config.yaml
model: "class-conditioned image diffusion model"
dataset: "seven-segment displays showing three digits"
train_examples: 195000
image_size: 32
horizontal_flip: false
conditioning: "class"
arch: "dit"
objective: "v"
cond_dim: 256
targets: ["style"]
num_classes: 6
cond_dropout: 0.2
norm: "rmsnorm"
activation: "silu"
mlp_ratio: 2
head_dim: 16
fused_qkv: true
qk_norm: false
inner_norm: false
moe: "expert_choice"
num_experts: 8
moe_every: 2
expert_mlp_ratio: 0.5
experts_per_token: 2
shared_expert: false
patch_size: [4, 4]
layers: 12
width: 160
positions: "learned"
optimizer: "ademamix"
lr: 0.0006
beta1: 0.9
beta2: 0.99
eps: 1e-10
beta3: 0.9995
alpha: 4
grad_clip: 0.5
steps: 37500
batch_size: 256
epochs: 49.2
lr_schedule: "linear"
final_lr_fraction: 0.01
warmup_steps: 1120
weight_decay: 0.09
Rows from block 3, named by matrix and row number. Each number is 128 + 24 x the weight over its row's rms, rounded and kept within 0 to 255. All counts start at 0. Numbers have three digits each. After the name is the row's rms in percent of the matrix's.
# ada: adaLN modulation (shift, scale and gate of each sublayer stacked) (model.blocks.3.ada.weight, 960x256), inputs 192-255
ada.358 063:135111121121133155129083117155081113115117149166151115122085172168109112108119122139126146135138081118138145130157125117173115126122114142178124132132119067094144155181161173151147151116098137
ada.359 055:117147139188134136098082124130095145118132137125125110169134110100101213117095139147143143111133124137108110129148111142108131121144135130069114103101101108060127172112089115138139093138202129
ada.360 055:133123136128183127104153116125131132123143101104103143125156159100132128132133124111142137094103080137116129119112158140093124136149105141129145142125075111091131131144104140133099156137135144
ada.361 092:151172099184141119146105118140106106107080148113160096101147112155121124122158157171097100149116138084142148147138174096107140098121107129145115124134142110130099123143133142145151151113107153
ada.362 110:148179110110145126119161132185117104122103117098150110107109076115150070129119168159101105135128122103135155146145122098113133099097119161119137156151126085141136158106140128161161143085095113
ada.363 110:137143117163167161135103136133130120127109149097138134113105169145145143161123144156096106132156180101139159159157127105121152101120142183105148106143117111158113162122168160150139158143088135
ada.364 037:148162123142154119143140130153096126137107111086153143121130182108152123149115121168135147146118091118135139121129104124199126085115100151113146109125166074155126159108128119131136135124142120
ada.365 044:074171139118136133145089142155135151132141112161107134143179100131128140122138107099142130104178183138138119114156103163117141148138137160123128089088143121095143079096110092108101094144164135
ada.366 034:177158123149086130106100125143131102116120127130143130109144090083151120138118087163119178104154083116125151127073122110128133131127148133145118158119122139079150138155132140119152132145125125
ada.367 050:136115144132130081111079124085123157137134115124091136140107126128107111081119086096154130113099111152115092167141119149177114155138069133115139147117093172115139135149140114090108123135138139
ada.368 062:101110143131136155102085134087149147116149145112103149150150168104135127118144112104141137106155155134116094129145180148138133141164119099146109142132094160137134101129103153100090150173164143
ada.369 120:156121102113144107109120132125122098132099190107140112094103114104126125116138131163115141119147085114154181137178134097115100100118147139129142141158119089143105131100178133156146152097103139
ada.370 064:155084128127161115127156128138100107111105197076155117097149118138096104124111104165103097127152139098101145174123155099084147122121126111085125147189116079121153107145146112164160132105140106
ada.371 069:092151119136114136117113153113114118109107169141153115117102120105115131097120132149109110141121123108123159126071088102124133110125100101172116048119120097154130146094176126117148141171114110
ada.372 071:110138114121129135137131143144104098122109154128132115135124123095172113129130153165111126130105130110127164182118163115153133114115130138104129082145144093174108139187138112130135157125121131
ada.373 060:129112107086116078161132153111095104127098121148161122108121100149113161096155082158103115170117156105147151112091140103156139139102111170127128121137182114135112087132160108117160147114111104
ada.374 077:092126149097104074098159137108141141127158152136108135147176178113114151134114105099152140111139077147114111112103131138133095142137115092153132149090107155140133111122117111099109101188118120
ada.375 045:142097146153081087158075105092114146122136126117137146144125091166116112111118108126146108148145161132130101079085145151114134092117077114111117086125168122161129057091105163079120109119140132
ada.376 039:124118139111129111101162119084102143128138088192110135135180147124130145170127124108138130100122093144116114135114131146136111134151111137139083131142081135081145101151097145129096089146193129
ada.377 065:197130112154145074145080151132145110135113108116163113123093113111142151120141141155099126139125148100137161149145087092127126095111151141120148138139144101117113112126166148149148168106093132
ada.378 064:136126147111064110154108105086124152115150042125140128135138088129104114084090116126136134127143152125107111104068199141095127136146132164090146136129145145121146101105077131116125137172123134
ada.379 037:134093140106116086129088121155124133134135060107114125155131120129077127100113131095140104113135113148120102092080121146102106096136178097103128140118116126117128141112129154121104141104139141
ada.380 057:119170141154117085102109127092143140149155117145103139137160097118091064125151099089139134107123104147138126120099111147078136175138125127132123105122094147128138080127109117128100089138091141
ada.381 066:119111094127148140134143156147135090125103128134155129097138142122132127140179143194095123125132119075156148113104117085154153103111119140102127107125121099138103116150157117140143105098155142
ada.382 042:139115124167161165074157137149139100121115138156153118113135122064091171158138166147116116089128058116128143132144153095206121120110157174153125149089094110138125056115105098174137138127158137
ada.383 059:126152123095159155153134131134153100126108146100176113135097145133164116096113126162101154164127162104129154162167145103158148100111134174161148115104158109174124125130120166177151165131107110
ada.384 071:112140140133154109121131118140162142109141089103125126152120181121160127134130136123133134107133143139112121127125094129146133144151133166128175104096125178185142105159131118135119114093151121
ada.385 041:161096132117106129121172136124097146129144153110111144119145171141114086168157134091142139136119142133136137100126147139074135123153107090182138106118131148107133161166146123082109119120102125
ada.386 037:126122138142125075125109126165046144133147130152104137127123156098084139139137083092146103117126109143123121113081112150153113151147095113099088102043137127094135085138112068095114141126148146
ada.387 060:108081143125139150123194139140174140137144160096112144139126154106137127188114128096141106123114121146128133128142118145058149164111153055150152106148137146119132154128143110098116146194108088
ada.388 050:087126104131166154160143129135109114114107060147152111117133120167139123087121122154102147150103193097130137113097073099108138129113124125128140103151177124109107146154124095139163120085133109
ada.389 069:120133147165153105126133107088072150127141078128118136154195099121147083136098118124161137119097085147109111124148119160144113140141124118079113134146124149122137140145143080125119090110128141
ada.390 034:044140138160144169095140126123146148131112128188122114132109138099118091128166135106136138124100128137114115110071146126117132161144189179149144077145116141155129181140119140135116066138123127
ada.391 039:115130137068113144098082113123140136121118071102080132119091154109125115107148133089138125103123126139117103136135130143102126139147136138141139119138092134141134101101137145116094108083123127
ada.392 117:123119153084117119126131135086074155130160093169103148159122134140119143084119111104166155114122122152106089118112107167112120144147117152163087143112133144136130145122126097101103096130148155
ada.393 037:098163139114097155133146113170167137133127131094093128142086084135109083124130089111147132126108138133115110079114151148176117131149098137159146100101135110114110101160132135147106099167134129
ada.394 069:139170142136076099117122120064118140128166135163108135137162147093103171168137112091147133110124103148115104141154111141132121152146075122100089067085117134109126133121095089087101094126188151
ada.395 079:174079103123156093168144147123123113130088121112159115106160098146168126141164150155093119167144166096152145163132117095085146124112122139158130138159173121134107117118156105151149134108100118